config = dict(
    spec_augment=False,
    activation='elu',
    stem='single',
    loss='cross_entropy',
)
Rows from block 3 of a small sound classifier, named by matrix and row number. Rows with one number belong to one channel. Each number is 128 + 24 x the weight over its row's rms, rounded and kept within 0 to 255. All counts start at 0. Numbers have three digits each.
After each channel's rows are labels from the 100 clips, of 14976, where the channel reaches its highest value: "strongest on" is what is common among them. Only what is clearly more common there than usual is listed. The data: simulated sounds of rotating machines with and without faults. In brackets: how many of the 100, against the usual share in percent.
# convs0: first width-9 conv (model.blocks.3.convs.0.weight, 192x192x9, each kernel summed), inputs 96-191
# convs1: second width-9 conv (model.blocks.3.convs.1.weight, 192x192x9, transposed, each kernel summed), outputs 96-191

convs0.44:145152117138109173119153141104091129114118112134168136137092106146127131139124150134154113118131094149149122156131130103112138148121140124099114116110118118132127132136065141141114144130119174150140083169164133137144106155140141136147128135118131158132105095134099139138151108091141124112
convs1.44:117105139137123140129100146093130117104129131115154106106138138178132140104121107125147160173125147176154137102112169121132091089130122121073149127084107130164140117102183140137129119127148112108111078100097130130110100183108155133141113133161092156143127114169115120117069102101096140128
strongest on: piston engine (33 vs 12.6)

convs0.144:063189153141094084160088148135120161148120146173071151109130143129143106166166124167116116126101115084103112148120133135132165136158155155060147151160113095181119101136130122118119115139099123059118162115126103070111120196097122113096149061136117101108154094107152122146130113114113134118
convs1.144:081097087141131089138126095102080120135156139082096168115142148125151087149090124116119152127121114098101116117113133146140145132146184107098111132128085102147120142132122096155100120168117146091106175103133125138178146117152092143152147092085149118161123148095132111117155129156188166120
strongest on: state: faulty (83 vs 54.7); fan (53 vs 12.8); rattle (43 vs 13.6)

convs0.34:115149107135146166129126139119104155148141075136132100109113120127149137095138090130126100107091102176127142057110145100147155106130144149133094121124163127142111112120159171153161121110101091101111076126159150133102124092159158134099154111124129141099131115085078137104114109138101119126
convs1.34:131138118115113144127087157179139135145119125162129131134134146153115080134115109138147136165136120182145133046103150123151093133114126096135141118167179156158129154098100149131133127050141140110132156171116128132102125131113159121121119124146157157122108056135163149179154122088093134139
strongest on: fan (35 vs 12.8)

convs0.124:116119116109145145108126081133109153124122133151076165095108104098167154142134135138080122091095116121125144111165127102129124109125105144166117071110097122141052126117095113118119181124116079133138109126132142112090107103086086097147149144086146102136131118152170102109126115157145144114
convs1.124:097147151120167125123140123145146139144120104189114125107156116114128134091127152111144119113151088150108128143121112124113115129175120114123114142106126117096130144110126115144116134126160127153109117077093114122167112112130123138097105126115166110098127104138115147097117116140119114184
strongest on: state: faulty (91 vs 54.7); rattle (54 vs 13.6); grinding (42 vs 14.2); conveyor (30 vs 12.4)

convs0.91:089138092107137133145105150099139149110093077154096145105108140127114130131131144134143108117084145180112145129130086135144127099142121165099145160155133123143073138121112119151113114107093118169146122128134165151108129114126114054125091116095160162123114111130123093136108145090131154131
convs1.91:101104151157137138115085151130123160125123131164114105130149077142110107084145128146163171125142101145112125103153109096124096068170138126109109127118105127127115141083140114158111129107137151153108101084108123134126129118143143085132086136143124085146146111153121143116141111147107133149
strongest on: state: faulty (97 vs 54.7); rattle (57 vs 13.6); grinding (45 vs 14.2); fan (34 vs 12.8)

convs0.90:130108067079090135095113093114127094101116114140125142109142125133107154131139162153123109084104102143088098144124116157138128064115140109099173167130102116181062154151142104144159105107073088108124151090100127087133130122123124148156105137150140113109138162146127164142159120164114146132
convs1.90:112121113119143121164136126139110116137113113150100128099140112109102135154117125150173123105114156074125125126112130090141135128118163134114096117118134105095116141124109112075105133078104152139120164121137110071190095118147098139093155120139114070088113156089103133059140109157143152135
strongest on: rattle (40 vs 13.6); fan (39 vs 12.8)

convs0.184:117117088127081146132136052080116140096127127131094098149132127139133098143116144114094111118154130101143115139125135131129126130144093129130145117143118151111160078128072095126132120095143131116115000139152109103141126122105100141123132123131128106148103116116075138137122153127109096124
convs1.184:124140138140155114129132078123138116097170053115134157105117157141174168144097116155113094132107146124124126164093151095121155124142157123085134131140069134127125090133110153079145116169124135159129035101142128133113125106144110099141156188136159169129123131187111176108082158157133123152
strongest on: pump (34 vs 12.8); muffled (low-pass) (32 vs 12.1)

convs0.167:131111140118148105143089083142144139131125100117140128128125128047142157116127122147098120102129110093128124145062121134124111129150018131162117123120099147074133159121101157077166080121102126170127098091118142142170166116098108144140126094132114128108145166134106115127108134147122146133
convs1.167:118134133146113119133144103138141124109100111146164136115123143082088166135118146136096078100080132105139130168116082130140127152110097122130136130137158141046133159135147077078122130172083126203138155130140109089105143116123130126120103115131117138095156144128082156128142124142141112121
strongest on: gearbox (48 vs 12.4); imbalance (32 vs 14)

convs0.87:153130126126141136125114141143088150145127096136147101102145102127182135090122113134083139112099126216122075116133100144125172094121134150106163138138138114135136131134134180114157129137103100139114133112160137109108119114131172134085124118125141100107096089128130132137118138079110129070
convs1.87:137109117126121143135110121123149126124138121131101120114120152143123110137091153142143164133149121148100137079071155139155078132158147119118122115137163125142132151116126114135143138087138128105107145125129127120107095116125203101150119113128191118110086108143128162150182107046124125130
strongest on: speed: slow (84 vs 33.3); conveyor (76 vs 12.4); text has "room" (62 vs 35); text has "reverberant" (62 vs 35)

convs0.158:101096129113154102119106113115169131166162116117126128098162119094145111085117128162091130098162144132102096131080125120121106156175112133147142151166121111111145170152085163128133081134116132151138083065089134131106175109082138144134127086139129103126112164130097117126122131093112134138
convs1.158:147146145110138120150165094119139111139089093141142155121133150079096131134138146144104087101111137134131140142137089147133143154099121122139116099139118163061126132167130123113137111166104136186153147122117095106095137092131130115137123130132140112125150122102114118151156119115165111125
strongest on: air leak (42 vs 13.7); conveyor (40 vs 12.4)

convs0.140:149095140138107121138129043081108113130111112124102102127149130143125146126112146127112117114158122079147089134127130127136133145120065135141128104155120114085111110129015125092120119126133136146128007127135135127151151117113121144132107129124118112116119153121085146133106141112112124122
convs1.140:117173142134131129140137077054140121111151072128143132088114122137124166158131096157145077141093136066120130155126153102135120128123157137108138128140087138132145106165160131069151105202107144187110065102130138121099104114128109092143144192165137125122145149199107168127120134107143116127
strongest on: pump (37 vs 12.8); piston engine (33 vs 12.6)

convs0.163:096117121113116083142096112132146134119138082124138131145141123058123126128113125141107100114139119095119125134063118162109108128196028129138140141126111160093158160118118145098168086115093128142126130114134147129186155133105108141123141110125120126099137165128097116129119138159116142136
convs1.163:122135110133105122132135098136137126099122123136141128111127143093097136121129147132076109085100140093131125161120067143148133149145094134131152127140169136041123184134129075083122135163086136192124161133164119083116132124121124128118131115114107163099136146139074148114119156159153130107
strongest on: gearbox (40 vs 12.4); imbalance (36 vs 14)

convs0.183:124134157134144109150140133152105130133153094081166110158136144143155101126107110132111116147107118148114156151130138139108132091166128159131099135102105157130138066096158106111110099109148120117084098132158098109133105092105147096111084128084123086139119129124112109140139124174154122140
convs1.183:147106106114134160125094112171155144092180140111119084096072121073136096148080142131101083122115123123094126138066099143131160153152111105087148138146184113117132173116103146085133135143077140187100125121136126082111137101138121140145106143138123101141099136144120155143126123120093118158
strongest on: conveyor (100 vs 12.4); speed: slow (99 vs 33.3)

convs0.122:141159114082132091103125151162157044126164148143135147117136155120130146138139109108137099129110179135134106187137111125126145165113126137098116156090148113139063149135142110148107151152122118173092116110136091118128138137161116133115152123144144089102137127085173119101119125112126132163
convs1.122:132117108071077143140114126097108106123104139120143123142088116105160114089123089176111127145158098077110117104125120150115146159160137151106132108117121127129140127116122173112156145107134104118157149158117108158100135148124102106113078118093142118146094092097111118123151137113106135082
strongest on: reverberation (62 vs 35); text has "room" (62 vs 35); text has "reverberant" (62 vs 35)

convs0.92:122141076088121122123118124139109146080101151123104135118135126143125083170154155096136140140095133073124123124140172151117129120156151143098174147110131114161161127135181122099126116177154093147130217112124142108084096146100110096145110159088123134109148128167101152138118112162140098125
convs1.92:084123151178118110109089129141123129125138092144137119138141080101114122154154113137086172135117110120111122123162150110108149081152120141109092120117113121104134136068108109125107118133094135137117079106136128170138141108172148104114109116126118101175149123138115118098127174164102095115
strongest on: state: faulty (88 vs 54.7); grinding (55 vs 14.2); conveyor (29 vs 12.4)

convs0.125:115133132119139083138103112145130126118129114130142131151135134007136123128121116138112100112122134099124096135079105158127116120149052133140122134115105171099148162107144142085166103127122130143116134101124144127178148156113107132149147084136111116109146160115107117135112141155084140134
convs1.125:115126113164119120128136119155125121096123135143162128125123128077096154131117151142078087106090149108136125156105096129145136147124105135140149132153179128080127186121104055078122147136102122180126178139150124067103146121125130113122101098123108152082139146118082170130132155151128123113
strongest on: gearbox (37 vs 12.4)

convs0.108:097169112166121108173113093118124077146148115116126166117104117110126084111174128116097112144131153145128141121159112154127098125152133072092161151146142105128179089159103141149143104120112127175147157120133125061151120112119125149115148152130122115097097123141157140108076160122131132153
convs1.108:133117113131136117125134089138122135095172109150102105115124106127148114129124123126117148128120136113103121125115165069127151106107113151086143142099148129111120100111145150127120079144115146096122082093141134152127093119126127085173178128134151148152143101113105150139121145125127120135
strongest on: speed: slow (66 vs 33.3); conveyor (33 vs 12.4)

convs0.154:121136115120145166112142165095103142144146119146154132134098118149115148113147089141133099117082097139117169092111125123136131116116132134111146149124138110167084134112127173137158139149109105129139068154146136141111111112153119114123133153138150152077112120130102128106127122148145136105
convs1.154:110120112112101164129081162172129139113119177143163096130133117157107089142118116133135133160128122166125133079089159136163090102147098142101140104144164134176123137108150154106137113087136126116077126124123120148166132172130137117143107169149128146108120077171126137129120130098079117116
strongest on: piston engine (51 vs 12.6)

convs0.42:144120155107127167102117093111116096096132148091112118080079144115135150101156121124163122116128096142185098098149150119098102135058106101142136126091133103140139109118121107145150182179164105106116116139166155147118156110090109137140131130135094107132094151145146136130131086133125125087
convs1.42:142114131170149138102081122128084136121106089108109145160124102157116121110160109111185087114080110134115125143167153084128118085118110111113088116100129125121131156105138091116093095116082128151141090121101121146133100120145130096161159127155114096150180121163124136113149149091098117092
strongest on: state: faulty (86 vs 54.7); conveyor (57 vs 12.4); grinding (34 vs 14.2); rattle (31 vs 13.6)

convs0.36:098097139092169119161094132126102094128161159112109169082147103129138114145111125143140127139130153163117124135131141144129120094133161130106128118174127184159159132121190090181135069114151115133158206114152134179090095119106131106084119099157146104145141167137167111126145117139126144124
convs1.36:137118100098128112110144065128144155135136095131120107048136127098104111201126121107103135156130127175119121143080155161127138148158107136116132124141117089106119105139044112107136135134103137133096100124133116114127140101138142112099120151093184110121078100131108142150170125131158096138
strongest on: speed: slow (80 vs 33.3); conveyor (50 vs 12.4)

convs0.191:174109112149157084135156118116131103147116148123083137146132112148059130128089134133151096099100080132109173159146162161167119127155096131109140126142105118166128142140130088146126100160167120150095132162144115151112100130152189106156127128091146115130136114177128125128141126139134120120
convs1.191:145151137131061146138098117161153135127149132124140114109125077112136138167106138120143110172127119124172118142099121147087107142130122106156130135138137109135119141111149166076145184113143132144146131129133132095136175119142135170113095127157110101157089128139112133093102136133148107160
strongest on: speed: slow (76 vs 33.3); conveyor (63 vs 12.4); grinding (39 vs 14.2); rattle (31 vs 13.6)

convs0.143:119090139126143154126090106113121122100109128125137118095128105157128156131101124145117123089131108177153140145117134109117140116072097115125136128101113111129065169168101108136126146149130166157125106125149155125124152139149132088149103140185098115120132137143152120119120113123179118099
convs1.143:117165149147112126134133140129131129146066128129157132110125109158122135110113102105175112134140120100115120142138137141091081127076152098114134117134136145147137136116165162108134130134134139140084122100103117145143121129099110191111098121149155108079139113111104161072094088114092112129
strongest on: rattle (37 vs 13.6); conveyor (36 vs 12.4)

convs0.37:115125139080151117113115143107104166160128159181096130106169161125177126172140129129117101101117105141131108164114170166159141116105137159140145133141090102170120107105105123161123135120097133141172061145082127158115129146117110099115138078130137074163133124112119099118166130126109120139
convs1.37:115107120074146114121159138142123106131122151184087159100121111130144118155102132105119129118143069171091128112093140122114148121121160109136112113154102099139133104104110122137128141126138093128088128131106116136143084095088103143077112135125152112092129120130110159127107110125109074195
strongest on: speed: slow (69 vs 33.3); text has "room" (67 vs 35); text has "reverberant" (67 vs 35); conveyor (48 vs 12.4)

convs0.39:122175112118133140085172099096141099126094150113122076112107132159129127087153157132141131085129090166149090142152140093141148125183168120129133131116145123107154130155146122151115107105145127148154139107159122126133093099134164142113114123123142128108085124145127157135106105111145103160
convs1.39:149103114117117146148085132150159108145119081114153127126127169133146126179107092110140090174115124150159140076136156148153110151083109104124134141151146159118127121146140194116129158120119156110146131173120126136100080115106107138139151110187144143131159129119124124137120151102110117117
strongest on: state: normal (73 vs 45.3); text has "fault" (73 vs 45.3)

convs0.148:140152139139129140117151092065122117155133191137127124129129151146102164128123128107104101099105118121112077102140146125135125151084148119115122104118127102160113085097093135137117137141136113118112073162094121133040136116108078114142122127146155135119112113145098159103149133118138121134
convs1.148:093114109118104121132101146130165117127125126166167124100148136153101133177136046142140097151142113151139129155128193150132113109128124198128140113153133105133144083143146148095136126143112147102099111131146136147154156135120056132099136174149133113112119140161121098130079185135113101087
strongest on: fan (52 vs 12.8)

convs0.84:165116141142161121116126175113097126129143114145152130128123140091123161144132110117160114094126122143148146120126093102118146124076104136075133149112167125129117175127094180101133112149141111156126079144115170112114129114150102099129166133120139151115112077107074130146126121142133123082
convs1.84:129126173121120146155095113091140102107124147123170125148139143143138129107138142111158140148129139140149128135097135158175055101135157137090139127134120128161133151085172112147085120093194121112094130117129145128172132179109148170163114121180133127101136138179154173124127109123128159116
strongest on: conveyor (77 vs 12.4)

convs0.28:128116090121134122103140130130084107138145145131087127148149112138096157142137110134111123127096110145111065106138111146120156078131115112168133140162141164212135124076152131122173145163128098125155152161166124111139102106116122096123140141131130099116126143156154100155123107145123112091
convs1.28:149089110141118157127101091134119134118192158112105111133112107124124118145101168120149110139098117136085124090086137127139142113173133158134125133154140110116116168093104098089094129100090153096126115140150131142123123132147145085158146125117152121122135104158118160116168157130100147117
strongest on: reverberation (76 vs 35); text has "room" (76 vs 35); text has "reverberant" (76 vs 35); conveyor (73 vs 12.4)

convs0.93:086113108119120096129091135119137144124135122132166152138139124069127039131089130117105114107153151106113124141105104167103092134164050127060159161128129168125200149131122133113140108126115145116129120118116142095163136152105119145104153123130120112123127119111088116118123142134088140146
convs1.93:126109109144138111142117088139139112082166123110136162129159156104125108113108145145057132091111160110129125166091090144155168133164103128123139124149131138073114149116105091099115150159121099183076128115199125083116124130120127138138140133114110156128121151139122150134116170143151129122
strongest on: speed: slow (74 vs 33.3); piston engine (66 vs 12.6)

convs0.95:200087123131118183154132147131128109118139147135134128153141140122148179130157148125150100171134101118127128101178176124128148128097128157097147139117166089121124128161137145135148074176135155145111128159129159164144142150118103134123128164150108171095162117154099131116125107136140127102
convs1.95:100153139130115108115124110107089117117117128124128143150100084139116120124137123144124156159117138165131115133127146085127098080110116100138139106107106098148134142099132118110088094137137145124112103133109160158089118175143148117138096129168104115128133136134132116106152077109105153138
strongest on: gearbox (33 vs 12.4)

convs0.111:123164145150162127137133121162122143139149118123142111110122129071165113104145105128115085099117135157126105108119135121163133111125132158125093115098120176146124146098169119121151121109142125127123094111143140124106134112150130108147147080131109118130144094086088138117129099155060127121
convs1.111:122132113143132125121109145183135118134129135155169140114115138111118126153102130135115101161130177183143131120086137107140114146117134101152162136157199131153138175095078099111128148063122135138120168161099126081099158123118157130117079101162160134100116096113122161177142125126089130133
strongest on: slowing down (61 vs 32.8); fan (32 vs 12.8)

convs0.138:099142113111135162165120139133107087130132121128119125105114108122131133179138117132107144156128136078120101121111158134142171148135151115123139152129102075153146138142129109149146115113089157039156163181118113099100143196134104143154152117130088123116153122115133110140136121161067099131
convs1.138:103102088119145078090117136135106125119145172079112150158113115113145142140121108124146147132116126110118116121131173109129168103111145106107140112130115089164128152127133132125109123158093145066116159148115173186153123170161073152176153087125111151155132102098144080112111130144138170128
strongest on: state: faulty (89 vs 54.7); fan (51 vs 12.8); grinding (43 vs 14.2); rattle (31 vs 13.6)

convs0.77:142089118118099153104110135133109153177159152125067148098139152115163145134145133138121064164139181131079122061133152113148119137125106121148122152148122103111122129105114109134133155108138108102126151121110119144118152148111077157127159116076168125137167181095175115139141112103136129120
convs1.77:121135128097152125143179101134106137171097093130093144137113100121094116112174127149125112072157103164095122123172094143125154123144134147133089114128083131120134103135128115127126101139156149131156110129120142161142105078144128127103133116084101108142133140103144104134156141145137148103
strongest on: fan (61 vs 12.8)

convs0.96:115117126150122146135120120145082129146126194131147145174093139086157189146146089112096126084104116151145122070144125133156144134128124130181110132105121142120138141123105151134127147084113136149098086133106154137178113166120136120138172111131132111145159128135095132125139094133117118140
convs1.96:137131142165132126121142166105093111114105143154169131170103125115113158088123131135129142130117127179153124112144122106132148080141080124141143140131132145150157141088141084149124150121194135138140144141123131142113087137127164106131095081137080162089097123115144121108083120138119190091
strongest on: conveyor (81 vs 12.4); grinding (34 vs 14.2)

convs0.7:101146067132099103096138165126151126111129134131104140137101109146098145182115159122098062128117128055126094117148112129109139124125126103127152146088137117180117174124152128122100165129145092110168166171131159091158143163111116106137155142119127177102154115129101135147139117165116118129
convs1.7:124110123127097124126098141130120121107141144113113091147111091128121120098127137099144161109117113108100127125147097114132151132150107132111132140120140097117125175116094119127128113144087152098132118145137132121169148137140110125123144101128107127103172115144125086080120192229133136120
strongest on: state: faulty (88 vs 54.7); conveyor (54 vs 12.4); imbalance (42 vs 14); grinding (36 vs 14.2)

convs0.89:096126095077092088158106132132160178133133112155088106135130083112136106122108132134146093116127140139117152143117130121095137132136125118106183140156131135099156100152075137138158122095120116114127067110134148098151143121077089154146125109131130111096105106113122130124114111099117125147
convs1.89:134111137142119130156106070099155121138134082141066117113160138144134109097142133116107169089140092130113128158146117122093100130160134110124094125110117145086118152177154114135096116139087142137139116116128136120116111122124164114155159114120151129114129146127088151111131166176197151124
strongest on: conveyor (46 vs 12.4); piston engine (34 vs 12.6)

convs0.139:119129122130137132146109090131134116105093125112135153143111108049146136106112150134082142080128109115152078140081095122119124133147077134128095117093126122081127177144105158084146120130133111157114098083121150143152166164108167167125154087119129127120125134151127102135112132137112144126
convs1.139:130155120145104123153160109142114117092127103106170124138117131053117153125109154142097118097089136097119137135140100131147140152143088133108134130133149146037129179109159091100131138146108103194143142108149101094108101132125136124114120130138132157115158127125119156117125118092175116121
strongest on: piston engine (34 vs 12.6)

convs0.29:101079131127108094144109083119131148134145113129074133115145116103118150114109136139091093129134122114124152117095136149132120141145034128147143128173132117079122136116031130095141102116102081146134052104131144135143167111105124149117130111109124122094130185125120132121112140105122136135
convs1.29:122166146125131121144148046097151131115134075166115127098126125113089164114143136144121077079095119082107124151138097119132138156158122137137100125143112125082134135165159100082151098193099138205125115099124124092117131106122120089120147150105137111093122131159087158108139150123176118131
strongest on: imbalance (40 vs 14); piston engine (37 vs 12.6)

convs0.18:105155125126112154141139128104099115101110096126137131133104128150131118145118134098135096068102091159145060169133085156127143160121151149077125108111157147155131146121136147134130156136138138131142110147133151101125113169133124113118121140156101124137092119171102133147136149134157129095
convs1.18:148131133126163094112119148139158129129134125168153127113127103139117125099112107114156126140151120158120126088110142148090110138122112121143129145159136135114131095083172140138144133114160048131082126119137130118110120107143105144102149138106133134111132106166111104149075096097124040137
strongest on: speed: slow (76 vs 33.3); conveyor (67 vs 12.4)

convs0.16:122121139122126115120144163180128121135149191123148152128140119146089100130135088131125109128085136117127125150168128137133114109129134146118080094134142169138123116142195086133139120147152131139109199148136139173137122150139079104138139169123135124140105137138166138099119106167161106105
convs1.16:132157125098144121104122089128142132126102075160140147089111120113092128188132079131127096117136110132115119110109141144109119140110095125135143117163124100121131107129071134093167132123092078139145077148133125118089159106123098135092097136139154126098121109131098124117107130140096049136
strongest on: speeding up (72 vs 34)